Weights of a small multi-label image tagger.
Training: soap at rate 0.0027, 5200 steps, batches of 256.
Rows from block 3 of a small multi-label image tagger, named by matrix and row number. Rows with one number within an expert belong to one neuron, the router's apart. Each number is 128 + 24 x the weight over its row's rms, rounded and kept within 0 to 255. All counts start at 0. Numbers have three digits each.
After each expert's rows are labels from the 100 images, of 14848, where the router gives the expert most weight on average: "strongest on" is what is common among them. Only what is clearly more common there than usual is listed. The data: pen-drawn characters of a made-up script with 800 signs.
# router: router (model.blocks.3.mlp.router.weight, 8x160, trained with AdamW), inputs 0-159
# gate: expert gate (model.blocks.3.mlp.gate, 8x32x160), inputs 0-159
# up: expert up (model.blocks.3.mlp.up, 8x32x160), inputs 0-159
# down: expert down (model.blocks.3.mlp.down, 8x160x32, transposed), outputs 0-159

# expert 5
router.5:130114144110151159108121092135125130106109116160150169128147155106109119118157116104144115114118093093143091133100159128149123153105163086118181148138149126107114146112109144120126153118102123146134084130137120124144102166098164151087155076169099114095150137095117154166127156149082121109109178165141114146109118121146147142076124132079151105089160107114095079111155135137130119121109157133099118140091153123163143150103090156105109151111111165126101102107126126145115142126131083
gate.5:094134181130110171175120102108192099115145127129153126121106090082098123120102139128133162117115128119077167142124120128126114152083133112161141133104113119142180130127140144138091135128108119103122150163155115132134111197140111137125099066141142096163130134139118148136157156123101131076145148146154144141102158137153127114119134161123175118158106114122119161124131147114128155106091161154189174150128132105105120089127079150108127117120098140107157128108134140104121124105134120
up.5:164122069103132083072136161138065140125111130132109114120139133148161118140158109127147112146126134152173105122152106136112113088174119140093123131178140120088092121130104117108159090129154125125153129097104157130130177070102110138126181177141129147103134104119125126123097082123159117150112129115122119108140105132110127175120102093138110152118152146153123095134125117113129084147155129126076081104134137140182139160124153107156128106119157125126109152134108125152137145146111137
down.5:150140137138126165161135103116146146146134143135106144153122083096122110129177161097126143111139129093112079168133154153164186121142125148071105156152128158136108132119118145146121106142108152127134109144130144149090173134101140084092126112124126130137123169162123155093135119104106137094094125159116170099146107139127121108140172125140110095127116107177127132140136182113154181118145112109187165135133121162152148117110131122150155107111139179187141127123117151124125090132109136
gate.6:117093114106178147135134152117112155130148159116082137165124113137129143151103154116165109164099096106113115138114086146138076166133106123131177160139130122108125138118059132126136148139146099093156107150127131131159101079138107171144125147134128131133133104100118107142109140157116129134135126147130080125146081097139139199124145114150107153099151082116123128158118123168102116082106153114111170138145167140082124111137142118151092111159124099123118076144107129112132159123151131
up.6:114124153107168160167136219137120168143127182139100149114101110134148105110107092123150111109140112148125147131140110116129067134096139100114109113157106119106093145097111099128126145149132129082142147147129083133153141150144179152149116135149120091135128114147155110145124163122112104118120141137161152099159101126148171163132091120115114150087133081130121110166128125139152094126124141095133156064098165152106111124156139118151084116123140107139141123168138124147115145106132110
down.6:111120158119124136139122141100144130098151122121145116160179161141125120121100156107113141154075102139150136105151098105135119159151122096119175119123163113165115101140126139095145165104126134138146204107130150084156109120118137150118143144128114105141136158139138115095125156112157114151102101116137167128142083106177082132141183163104109096145155121123075173154136147143132141143159114114185143111105130129119136084152112118134115146135114130082128117119190091096127110135117133
gate.7:110124164129130124120126121134140106090090142092173125145143093106164156159110147083100064165134119116177139114162158148138132124121095143152132127133147126174131160108088078115089139117126123117147106138153133125159114085134084128118164133132132129111146104143116093090120157141128138127187103130139095098158129086142174141121165127134124167156118140072136158135148139128165142126116139093133115088109093123099164136095137141127118157146157148103087114135117126146111137129119081
up.7:161139167112134094138134146127127107116120130119161143122135088126123130192126104102099080166133101138143113105158153150101126150140106139145116139109126157136144169143126103126143106156147123080128116147146104130147131075118114074137185132122145133101145138145112120102138143090152105154134081102112102102148122117130170158099117153133167148149116106081102128143151137111149133130116117103120116086128113123064152150138131194124119123143146160141119125145140091099141084080102080
down.7:119145155106113146146104112115155088153129135123095118127110142104156121108096139128108116166135112107123113149144130136081147119117127117091109097131130107143126128091111113155130133138159127136147107163149109152169119126101139107083185122132115140144117109104102115165113140178136122138176124078117121168170080123120073142127186111113159088107146144113098127143146150116122069146100145128127133145114082136126144139117151115171132086080093160136099102146152155182132086141133126
strongest on: dark on light; thick pen; only straight strokes; one stroke

# expert 3
router.3:100144153150093097113137096132119113172149099120163098095148145174140150096100133148147112125083128169130180108162108111128119112135145137141160156146165147159110161147143099142117127160112117153122094190138127194095094141112163137093139115130138144163138160161116173115122137085143134124166144123109140131118147113141107109128098111135115137098134103136124111103177100099142144085130130156114083134128130105150111127112167166151107121095129092115137086123144117157163135131109124
gate.5:151133137143124114147124124161145102129137112125116155095161124146096126151145126114174120132137111122130146124096131102112057150131152100099098094147078147123096117134124088154103118100117130136121162100155154102129146062120069122155126124090168162125105133134091138100112130116119125153172115065178127107137134135125090121100117140064113087156132143118151164147158117158147142144131120145120091117113123127129151155141149196144105132154101135124140146104140135099136161148141139
up.5:105141151151160128127159133139082125143073097140134132099128160128139121109086113100134177113167098116139116079131165164117122122103102124119080104114157157142105102149169178117074144130103106111142142144156132093130153162101130151126148112114116126141105119140093137097088157126131160149121113112130156121145098114106142182149112138158103162135163120065121121110095154104092124135085125119085131130158107148174105119127104143156143153089151146125112146102147133151134127115144116
down.5:143094192127121121136087107128137134138142115119126106101177115151126175161104138150116181130129108126126140093127153122111113170144096113109138147097126120129070124103126144142134186140117085117109117127148157131124069135132144138136141148090088127142132143122152100143156113133139138095153132159179127180132110090130120103093174076141140118150146156114104137122113154173105136105152148152170088130123139166103153161101156104119124110137122153146154138158153128149118132105113171
gate.6:106183107088124124149136085146149107134126128129137131138120129104092142077098120144146127148105145123102138153106143101134139112095132167135124109116115127130101126077073137155098133145115125109097120117122110155094138120153155151139131097121149097118096123207144149138111078132121165115142137121147142134132110112127151156143110172122140116135119095141155110121171128094129105117139116126094048124139150177096173160122140132147154129148091166130084178162125117138142097113153112
up.6:161096142117125102133108162116092091145160103127099130081128124128154084125158136125142124136134107156154104144160138133104119109117136099111147138128129114127171119187171136127132123106137128146173117108123153113174130156141096124114132105143127163102139076099136076122178160136125115138099136133136095127153100160145086131103175112122151130145155201128089143120099119151129145162113128137143183140127135075129095107155113125101082108131133092133150121113107115133106152121081127
down.6:139111128124100082127161115093165137111113125091079103167083140135110117101086108107126142138143131127143125126143142080104110134111104147134136125090137173141148163113122127121103115106158140140133134123139136125167159164100140103157166144138173111107110125144110142110105104089143095153098095160131172114093144171102083138145133143093099162121128075134148139144119094138113110112113104105143132113090146117191153085130110128136113132102116171138120132100139162101120075107103112
gate.7:124149102168128129141090142125164129147106128131126155103148157124113100077105117125142173077107149159113128141083109111093122129145143142133145148123136135131148125118144103107095109107139126112106115117135112154122102139139114131114156183111164181107109121159148132091153108129152165113109154116202083090110122125145112140120132165129156111141137125156099193098172111111119118121138144119108138091121061069154135134120142122123125116108135142122103137132111147125177129163144182
up.7:092096142124143141119140074097084164151164076084154151143099124145151157157125177117104111147116163130155143111192120138138125118128119092158109128138143090129176135128126185128142156134133113121118144137097134157122128078125147138096120134123107093139114165120112117133096144115146069136109121136114124154124105116115118125135117115137124150100119142139191077125102136129182115112111147116187139099140165111109120110147124083120145090150138078115120124127142126113102109125102148
down.7:166169151179114160132113139162114152136137154162093159169122091135137154120178165145131161172111147140135143096103130137174147136086160100145121129149127120140132151128111122107145114110132172137128126147110109122148106114140110091132154166143094133119140097137111157160111123148132164120103158143107130118155131143109117158111130104136110103132112109118085070096109090152178143108120136136128111152108169115090171112127132141143125060151143159107165103110176125128098130110141091
strongest on: dark on light; one stroke; only straight strokes; thin pen

# expert 1
router.1:110137097130158123129114084122102124126131131119159108131134153120103139150138130098143154118140078139147111153120135136159156160164137087108085134114096121114137106149120164161111108144144167127118166116124134157126117093181128103124160137160130146069142144103089137142107161185112074125151164160117136183148169082159137142095134128167126127111099134117134114131115195111124115115120133110145159154103112139166119127128091171096083129137113094107135119141133092106151123116125105
gate.5:122127103130153137181144133161118170151137122124114151143148119164118143178133089141114171097115105150146106116105125093120152157144119101130137101130116136131072156125116133120157117128116084126157111115150099144118163112144100106151137135139125105106080116073128123150172138113122118124119136073147171160117147171103117174083176150128136152155186069093150109132117119121126137123140105161154170109123137121105138118148134148117123141136109128076123163137126075142129098130145103
up.5:137119193151129138130148095147141100102128130140112113130117121144146092127119135126112106132107136119110113137112112183158110131122116116139130119110116118096175105095120115145152142105126128127120128120126188157155120107117138151127124125108139133109124158182106083098105118151147124087112124151125085095164129120155136107177131130121123118132067160177133136146165123116121094151092128105111127169097088168138141130051140148146165138161133162160079101145126141085115163086120117
down.5:146138141121124133141072090168088122119106139126116114096103114140154130128126131136102105141118135119114134116155085103137133137089133130144094136111138136176133138127118134151113108180112188111131114166119124162124149110098204102141117125140188135136151147144124138133156136134119136078124140091100113119099173141122121161129159109140131099163110159142164127108101176123174096094109101135151178120093099111120080111088134130154126140101113170105076116141135119138119114105132104
gate.6:135116106142092157108137145144123113108160094151123141121180134153117144123148134103127136142124113145104153111161114138145145089118128103114155159106131156116099132165117095143075112087121166138104124106108090150110115078140169103150087132142130102143117106129105151150135124101156131098130132144156138161139118072134124168174151148084090186128095122140113161068132149143146130123137114127121132162093089160151119194134117167135133153165133120120130126113147123166118148118086112
up.6:157126118137085162107130152130101116089142088143137143120144150135119151121152114105132127110102112164122132117152110141148145098116138106089152166139125151112099137149129103141065111099104181146105124113117095140108122072123166094125109133124109109159125099129108152158115108123148116120115143127156156170119128050136136149184142138099098178124099104143135144047118153130157120132132111124138136155115092148127120183114138166118130154143153126105139123101138115177113138133089136
down.6:113166147134114148125169125128134171141135143138120148110161086159075140138063087145133088106123094149163143125114161128136146112159142162151146122110125068178106106109109129127149102150117128121130114125120122132110114162131109142120156138137110138137102102105117135091147132136097159144132124081135138110120087145142146126118135175166142116119168114132102130144123136128138135136109101099143081140184168125162159124127106092095126171120133082158140114189147125165157158122140088
gate.7:150136099188128139110130111146168123122157156137153126111101097101114132093143167093109138123112131140119167141129103167137092129114147145105143094164166131079144131148110148111135162068147069141153126126093107133140115123139135113119109121128136157151088111135104078144145114105147127122136131122136140168147140129127177143097146119121096118145110123151141134133142124122100120140160052117144065135116145106160124099118146143071146117093129103130177173100114131122155125132104166
up.7:153158121101104147146122153120082089186109159142139156162108107138187084149103139138126142086117093115086160129106136139147085098105121131130101136123127133137146139141123151136141149143182134081130112146152120089125133144106157128096067131101127124170114106148132117160115126123160145187139125104136098114113142137142146126142131127133119117111162092124129147169158130134104158173081131127173178154148100131112135089118121095127172141169103158138148129109114135113152116147139121
down.7:171104123090127148138151142115162144169111162181082094113123120168128115149141134183106118127138113138115112134127140127112170098145082150101137103132166171185154097112128150163180116113153117152098125131141124111105106123171125118148156136140115125169094098113101141078139130157129160143168124128143118145147163127123131103122132180125111135160112107123122125128115137121086151127130097138128131157147124113089150156144141122114201108115112086118085106142168137118138153146155123
strongest on: thick pen

# expert 7
router.7:087108115141085132114120171144149125172145135135100124193155133122147187142091134130129107104101153138105103107126153121116137146094144128129092143119124126105121168126109122083157134148132105120137100109158173117133127114100078124151092097105155104141121133149170131127144106061156172129086101114158140143121155136142128144168183129095131128167133100155164131136142121128146140161180083132158129145134140129113097088152121113136161136129120147125120169115136122153141100138094157
gate.5:075116158099158098119127115161133118157105125131126153118097167169128122085118169142151126170092099157121098140122121195148102159138121104127116127106110114123146122112089178106129130141078128131150119121113132179105139136176119137127094110140130146138122162139141142160126103114167139134090095176090069130134121119115110096115133149133132113129130166116119109151143133128128141127123100151138146139100146145130125128151151152127150175101136119152113158144093119082144178119183081
up.5:077116145129132111193139130128130161125110131151122167137131168158120136135139146122145125191103078090158122112138091143140073176150167161166100131131120124132150161121116148150151151148110105135167115079141142153109138172138112131121094150135156149165168157094139160151127129121129112138119142136143121140147115163155146109142105127107138111066150128152126130187082140132145124151112128156103113110120125130174164142134117142144107104132088133151113155154102119106132081142150132
down.5:130114108156139091116111106138125140135085156096088169111113131116106127140132119109187093134139099073112140107104086156128138137158105125171121152153087122156062130147118143140119101132153102165153147131138149139184114162133098135137106170132120152165157113120143115148153100083121155137165082143138113121129104128149124165112120158085130124095121147097115099122126111084123162091114093139127105122124141149102109105104134096134090109102081147143092113117144146144144144115098135
gate.6:139132117116093130104144140112064147084168092168150105137108108141134106146096097108147125122144104166157129123112140149120128157123107184083118158122148160118134140131125170120121121141125084080092152136150145110119086103120107104135133141128176161114137136099137144133115126169164158103111097125108126129133131142144143123165169125106117139119165104110127062133095126123085101175123170168148120095138135144101157096094096157140096116134128156096109143123124116081120114116141130
up.6:104128066112122089144109141126097146130130113137128134152116127099131144173111136105174179165106112101124140126098110165135129129155128149067124144135138180129113167145067147073165162132098109133116128132133152150121079118118118095163110151141174130106163173121088112116148077150137139111127086123133114125129128098106145125149146117112126101117176127131092104120112138140126135146118129148131136108106133113126129124102092165148130115128162150160107124137144130062145171101115160
down.6:128116158110134141126154124135164148128103139115119108138108077092136110151127139075138103116135149174123139153145121139067153171137121160103164096114132115152166168124146086147145111120130097106152088095131116127118146178128101094122107142094111139201110150128141135124128123173102131132096126137118126154111137109090138106140096146172108144138152130129136103141134114171124124141149098162149086094120148151124127125117157137120175114103091165108126098104087139102104119142140068
gate.7:151129123108112086167149137119117147141135109121119153131097163125130096130120148139115093160113064143131111139142110129139128133105171151136122145137119154107146139146105145130119144131133112105123150129129139143155141142161164111110148151059131165102157144116141107191134119093105150130136111175146108188155097111123092154123111150113089145119123146114137118143111148140133136090145105117213117117113116156135155120125106090111109172167154160162120201142129144106114136164099123
up.7:137116114110141117132115177127138152127133100118121146130146106141114077125119112110159147101108126134087120154112120136166132116149140109120082107127154146104118147096174165187122100101130096121132123101115183136164149106152137114112159090091121124140163126110122104122139122128123117156122118150117152156143134192132188167142096124125122138121108218144099141158122133161106089102172123132150135078144080117134143102118094122102100124142143128099161132118155133115137125121145088
down.7:132127120145157132106072107149139133145151157130140136145139113139145081128115153119124149154123122052139146138127156111108121148150138106118118140147121121120082140172141100164112148137125072128145099084138107110131164175096135128145128135119096094102134138137161167116114176151137170133151165118085128120129134102141124137110094166121149131142096105137107075162082086128140169139142135125083111174149124165083124109106121175090135133104172132125146110090146120127137134132114131
strongest on: dark on light; thin pen; four strokes

# expert 2
router.2:158098086119123134134134090165141113156121087129133113097110123153199096109137110161141163148118093110106106128113170119110158182132102115150160136111133122129136144113133130167146126105135132151095088140104062157151135178120122108130147113137091148082139149129087114148136126151086110130103138158137102108178118119124131143113087150129112088111150108109128096136154132147165139128108160110139112125093156132149112170142130125074136139118092126121093109126155091098116160097129119
gate.3:097093088125117113117166098148138114106149123145114080126128092130127105131109107165151101152162120154161155125103078139165199110166132146177112102111097127126105097132146141094166116117153151107094126093179147138129098105151084111104168138093153124117114116135114120122134145109106143109121144090094104098141100147136109132138147138119086164156110160134121120122143145113093130126082122095159103120116168127136134120127127082167130093125140107145138140108117085126123162137154161
up.3:183089139174144198142157134114151148136078089094147116157141136142111097121133174126151128144134095136080140134122142121134143133123119143095108119110125130131107154097152089111141166174124118095145147139106154106146106154120129141116160119130088122146130115128163073118110159116140123123124099133113144145087163154129135121145134144105090076130172086142139084109123094112139157158119098145156157156124136125146104123159125174123158164117108140171099093128123147126118128164125099
down.3:147159126158114116115129116140132110123146129125097129135184116092121161103133104085120137111109142112120119153151146153114183095128138069194151141144112103135147126135145179127120155096146109102156144125098130130135126103117143154159109099111122154122102126106169159114096110100125111149108154159133156170132127130114100139096195125130173139145102127122134143122116096109161158137122127112084121148083156122136121131084122161158139079132108095165119161161120101114165118107169153
gate.4:121121101126130143092127140187078158083104132124137148112115129105084102101150117169158150147182137173160152125124106136142108121159134109078121135123147174123149143143133102122127100131120108101113112127135143129116093120102131147138135126169120095151135158119135130155140178156121108132175115132128109139092134138132144102142082205139110125106113116121107114116124122160079107071137137135135146125164111117129132080119157116152105114129146170110108142185121121137108110071139151
up.4:130144172102101092104134170149136142124128160098127099128120135155142065172082122121121131120138121138126142106109143145121101138107106153143101106100136104144101107153132169113154142132077116169122156094108117163126161126158130098117134129097111155137127161124098147103112155118146125135121116142153097163144140109094122112122126094151165099094120166118093151158096157079135142134145118142159110121051164146136146124182108094146113107150103094150147108105146099103159102120127114
down.4:138160158153152153108139163119116118095109107128114145176124123148118138119177136144170128142123149133141157079165106134107088121131130138142064137109117098090126130125075171138116124155087125125116140154160127151111110085159104112119117136114117138063086122115132149104131136165111181111142115155116147122118153099096133113141138140156081136137149125110150098106097119154086141151144150087147106071162101145132122132143089092110136091115102095103109142141106134137137140096141113
gate.5:088123122144115115164130108135105147116146108112160096152143117163143131114145122161141133163151124137181111138109135110152113143134140103092129116117093117167102145124179144110171121095154145132112121158118155141127127136104091130153118119147102168102132106110158152096159158119111132145166148136180080139027132098112131127128121095128093120109119110149175115139134122115131088169100127149131145119169120147150099103105137162133115135129177113137090099131159090105146155126138114
up.5:116147115133159099142122127105103125119109140136109098138172093159140155094151176162149150128097112165152117137124121154129093118166139105119110129133088123152133122103175128096172115104130138128141120131110169155127088131101154142140106140147099133112175101107126148094158173092129109179153104128161099161066122122094143110128136116146102129115153095128143121132093129118119100108111124185145142135124103141157135122091137187105091132130178127112121100154149087126143159095126101
down.5:119125094105141153136121100120156172121154135145171134105120124174124088122122092100132132115096142110128146093113115081142161128132131148178116151137144120140136144101127183152115095114143052137124167104091133108112126154106111131125142126082113125111136146095102107139132125097104138144117107127142162135130151110129147156134118135142088142175128123147106164113159122131117120102126139149133110159096109118131108136109092104148110111137161117099129096066044161100150132068117118
strongest on: only straight strokes; one stroke

# expert 0
router.0:183128151116187122118094097118130098127120124111149141155115151112105140081131160122092113130118132105132119133138144170117124114155124145115136118149115109157148133168152124160110117113089125153121141166086098130130147151132131141160135108123137155138120135117131166107121111115148156089135118100117176090122114125131150134157107118083144111147102172093121173134076123178132113143079157107107121082164159146108164120101165106131167115102093155134184086093154143123132104121156125
gate.5:143142164071158173135130141101119064146121141120129093161093119132127116143117120127140117140120146124139128114136086100102102142137126129127132109078125140076110151125138136172097175136113135152123126128135149095145070124111117143117124126150148121104106122113140106124147164161148137135160160125137118140140085149112123083162111144130137100170165128098145158105160139155156147171116080148118112089110111156062146120130076125107116082146117085132143102108135122106134150102092105
up.5:112141086152098151150110149117091115109141149111130149127097117188171084141074115109122137113149112159140119116108144135108137151110163087105136140178106122138158117173142137086142104106170137104111132133063119133117122168135100133130119143122108109129178163144143150119137130112079167112123134131181118102161125100103138124106110098088109152080129125144138114132113122137113090090147111134165133135140157124154125085107179136128106127119138121096174110159117150139114115150101103
down.5:121103117142124074138155159102117107145113102109082141137100116094121147092141109101135160120145166101099112141082116162105140130107126094127193144112099143116139117150140088107142135156123167115122128139113114125109080155091129154148156105154124135098190090081123166145158120119141124129116141132116109119125114098121118139140152134074138109140115127113120098116127133155130142112124097137164133118128159094106109115153107123115138173149101104119136127187092178068146139151097158
gate.6:149099112182126130107126134083106116142092101127158125170157132137117123161134123105097179155112109124132098122130118123096130179100144133108138142128151124078103161136102138126119127147139134126144084146088163122148143128088113117135144112178153148115132116095117093104153130149194098134111112159150106128188136112121134076167138171120099128146131117108156143128116133139142114152129146160147129147133168135138081102071149128084121115130110145141108142134111120135094095139165179
up.6:102123147095128178127105159135109119116115135148113140145108132115098171103136146134091156106132158162123140083135119118105127080151118167131116106082132111113114139116137140154141119127109143106168157120115149112139136135141141116112086126102135175109126086104116088145101102143137100112094133119112159120166161179139137166167065159116118118127104143141089080141145160091116152104093155164152144098091125137150143150089129137154142142114105095159096135130102131078143087139144146
down.6:145162130123097173091124102132124109156128135191139111132137132129085119109175124141144124148116092153140110143115105163154075115126160097109110148116152119093096097127120096131158147125088119105134141102180104167167132132101159099154114123125135127120113073136132113120143130158106114121161096152154143129140139178189111110081149097130136143176103164133099109136099127147109128072138157109156111106143090137134139145111097143085127110107109127135087130136120106128152153117121145
gate.7:121083131138132176128111135130105147135126095142114124155135126115131105118139148141094100096129114157118114093108121136109065121134131197140123145085160155141137119142100152143116140134134164105162156107125173126152105139138124128168143115151120166158091142110097120095131155127121152119113179094116117148100128114138162078138087137078061124100150151129167083099109108113179185132100112131142136159122115121116114155103153154132118149106127116090138164119143107131119122119098131
up.7:086155111110140148140144129143092162127115113116092109115125108162114141137110083145108130106087106131156104114122114073125121161086133141089163148120158158138151120193094169143107110123161158126135154113085134116134094101133126136117134173156118164137127103113112169098130126127111147095162130122144137113080172134117154125147125124158112130112178141134132126155091120138147114107147120093122136119098093100118158086126136092115141113151088159105140166083143140139188129132097114
down.7:122126111111171075122128120110099137162114105129103141096062088170105111120113082119119168160110074138109131109184144128147130181120127110133126111131153134121098117128141160115154096144122129147109122094131139125108104114118130112167159120155153110158092144098101143103149163093118101136128082124120158120102139091140129088139127151066169143104143109110116120093110110132145100107114181127141132088106148122127121169157139152099138138125111090157120092123135131121172109127145129
strongest on: dark on light; thick pen

# expert 6
router.6:099143091130166100155122126146127117167108130109137188054103143140120110118106132114091156103156091145150155134141117129133146125152168148127132119137118167128124142122164154115148130137142134129154152124124116165103118123120178131082121139115130127072166130112136136125127160167100132154146134166090146120125141123089120165095104161174110123124154137142140058113147137135129144146119121119136159123095074124110152098118118143093154135188128099122094109109110085109129145095113164
gate.3:093148110140144130115127112138113174156119143134144091123108114121139084110102141140111134157100096165154115149162112096158133150127125159105137120106178108119088138155104121102133182117124140125151133101150118092126129134122144150092095097108086124134106142130182141140143133164169080127127129140147139135168117146138154123069111136146128171162131139124143155130153136174132136099146144128183055170134121157139147165134145139133165117119091140136092161146142134151108165143102106
up.3:088142130144064141115093121145113130142170090101155159147110152136081101110172111069134124143134111066146113169127157109110114104127117106130122118121153153130109154119135123118136147119133119115106102171141215132117164100102073093152111127081147143113165151173130109102129125124138140154112107138122173121122114157142131117132137146111151100121124177117116133104108143177123149120123133153080097097124087127110120154130128147115118156100116101132081119135131132133123136129112139
down.3:125164128097144159123122129144131125086142133101133116131115187096166141130143144101172129145121117070170147113103107152127111110107111131101183109133133113148091126124109141138121138134130146113102134131110140112127134174092123082167110120096143128115153114157157154134151185105149117123140149110112142130126076150097097129145128155148178154141139149096116143132100147160146081112117117122142165169164095110117134161161114089163126157060110146149116146139129174141121140166121112
gate.4:105159102145148196151101082144124111143172117150185094116083111119123129142132123145130119113129096127113117132139100135118108115161144138129123116099163116158139114117187090127119150090127104125125122181155141093142101155156090151150104112123134134147146108157175125093137136102145138114150129093090159126120103116129117119094152100126129133067159130151113119108142115098108158149091116119113103134126154122128120114134168153178087093140146177113103114141143112159128111118124187
up.4:112148147118141080145126141157178146118127104131116111129128091160135146102146189114147152121152163135138154145116147160159159162089121128087149149182134150105098141141084143144089107152150163115100120123113127163094145124132159135174135158125127109111136119112120183141103123105098149125141128119177133096135122139139137121114122140080158160120110109143128146151140127195119112133173116114132122154160143125161121071133121074129141133105131134123108134147128153112111064127127082
down.4:105107131144152128188127135142102081132118141102101133083123166109174136124116121095073081146142102146152152130119095203140143141123082116115130118126110145084123105111138075124131142151149134120113102151122162110150126141134106134129116128090118140126130108140148120165132146104131122154102134112123132120118098084088147104117129119057139126150137099132119100092153089089124104100118104142129172111122140142142071117121116143131095147136110107139136102094095146135090174157098109
gate.5:109111109131121132139143131131124140112153140144144160137185109148115127099157167123163144147136131169115139144142107132102114136127125129112138102098141146114133102142143138103130169151183123077119111134127170146104123131130147139093209146175115115120119114061130163095157097124143141113150108143130091136111100145159128108149115088103099120132113144136153163134156176125118174172111171139094098110182098138124173133092122131108103140097100152119115102126137129116123148101103164
up.5:170159144104112113137112146086155131141191101126081155122118161087061117135115137086116091150123163110086113141169113135152160102166140139108114137120082124148132145113152159135128109127142140106147116120133120130143133138136144097144165174160131159126147099145137142096134057126141111111113114122139118143122161100160154111113123160112164104144111102158137132147132125134096100123166130111127090105146124122102109124106146178123088130139107120168127116131098123070176114127152126
down.5:123128118116165131155120136118130140138141151105118120096135101141159120071142091103116158175107158158159102138108150174152136118140098119166142117116174111183112152172126109135146123125157130110106158141117128104137105159153173166163122120157134119127141133145124151121102120112106142120124137115183145124133115134129132097134133111137121150136180112122138119074105117154133172103100114137103092132206154135089131143123117147158098105076144159115110110166122127116170073108115104
strongest on: only straight strokes; one stroke

# expert 4
router.4:122148118123166101164128120156156200146129112126109149047115163137129090126166123093160100118156121109116134099154132119103117153103105150130188131187111113122107118130100096126125117146170100082150150138111142106120105117143120139125112109121068155182137134110115099115142104163116089133130121121122091166115141128143130098155134101143124160136146119148115112132139123133129131091114134123129126129111174113141152142153134126171132128131143094149097063152127130113141175167125134
gate.5:127144152095158091124106123105122121090149115167097165100127106099156135149134118169097135106119133119107112122129139126126128166112141093132112153101091136147122122177136106123146121117154144113140122105141143123158144086153118143184157182138131099105120143143069109122153097122114149112146094108150126098125088127094117109120120135116147133107099146113104158110108178124160137115071151153100141123135125097174100145120108086133183118113159147154125143171109181117176165108132121
up.5:123102118120114146101140153157127128147121137105145097146170123152147107096124093124134104138135112108140134129158123167122116114129134172138126122170135154109155137084104137155118137147147128119134123129071092137072125152132137102107079076111182156118110088079180149131094148152125130153151166172129125151166165117143139157135083139121105125153158118089107088123123121105097114162165108118110122156116129175107137126103131159159093138149076106094145102132126122155141111148112124
down.5:101168149111113174100110138112184128155123157144105146176135119142138131131146106108146101161128132090126145127172162163168146127096116132181159103133139111082134127146128115109137136094164138113118124108096122096085148156134123082103153095162116163094118149157133131135139115135138125126141142086116123152127180146157152130132143117100089123127149116106116116142111124135116190097120141125111145114109157097155091162148098088180115126152108111151104142116151156134146129100159080
gate.6:145107094114145139165108087118115094118132140124086099111137119125131142130122132117084161139088116133122137120096104136151128119148081123150134123140125099095152137082145135178110170131118107103149129149122175155156066123142098132097106109115127146147094153129121108133096144152113154134075124126114117108170165159165122105151096112119145131104117151101119121097153143109124117195145136133144147124087135111132110095132164106126139141127116086119202116086105152097115150145077124
up.6:135116143181157098121134126137176143155154131128159130147150124131158120103126112133144139143169111131103111154102096123126127118132115105145151134151164129094160119143134134150114132169151139109158120129143138138112158098121152139132123091118140141172158123152103114121154113138084099109131106100069132084185089166114110185096097089124107101121144137120080078134099093134114147179094161108139111174124122160121146094131122161160112162115128129100108166111110129112120139158162115
down.6:110080108110094108094085143145108141097124138114117136134081114170131157116105133111108116181138138122132108142145106089121118090127118125118139135126091132110139149100159108171115149152156068157095122116142140133102120068115122122100124131134129080134174101117152152132102140140147148098163140155121113170138150154103162123125157172167109140089102135135164136116128116132100104107098082134131145105119127111121131145096059139109133143137092167125142083146094101125149146110161119
gate.7:179156129102131088133130137165127092124125142139157144103110152145143127173113151134102087152133143129156099116113105106128152114096151133112134169086125137127125123100158111133113108134142119105128100117135159133120107119162107107085124138168132124105128128138158167106112151116117124134111146138148138110087118164115152100115158096090112149125135162164150133130114071113138126137164120126121133099063066120175117194101128149149093139149152173170123132129153103121075095101152111
up.7:125146150088150093123124113136110126129082131136117143117128125135146114157115150152142090144137157132171097104112134131086136132121147169122140125122124106110124101120163123127115143124135118145107075128123166134101112109154150072112145144142100133100149174126136172108111147177133116153126100131148127095118128134127154073124123134099146134183088091142127155094078098136131132150108122149102182090091093133136118195109149160100114110098145176183143117135120091118130101129156148
down.7:134146140106184112160130094150126123122147121137112155130144136123191123180137123181186120114123094122103123127140148138127152150098133149059140105097148135097103116136116093109095109114124112153144113104139163129126162082147138113091143151128104132124111142109140111144139072100148069082114092134094117111155104086139145074138118145116164124130114144139093104117140136136142136120133121150089126133145162139157106125102128148134164135125119095099105128133101094108129083173148145
strongest on: thin pen; only straight strokes; one stroke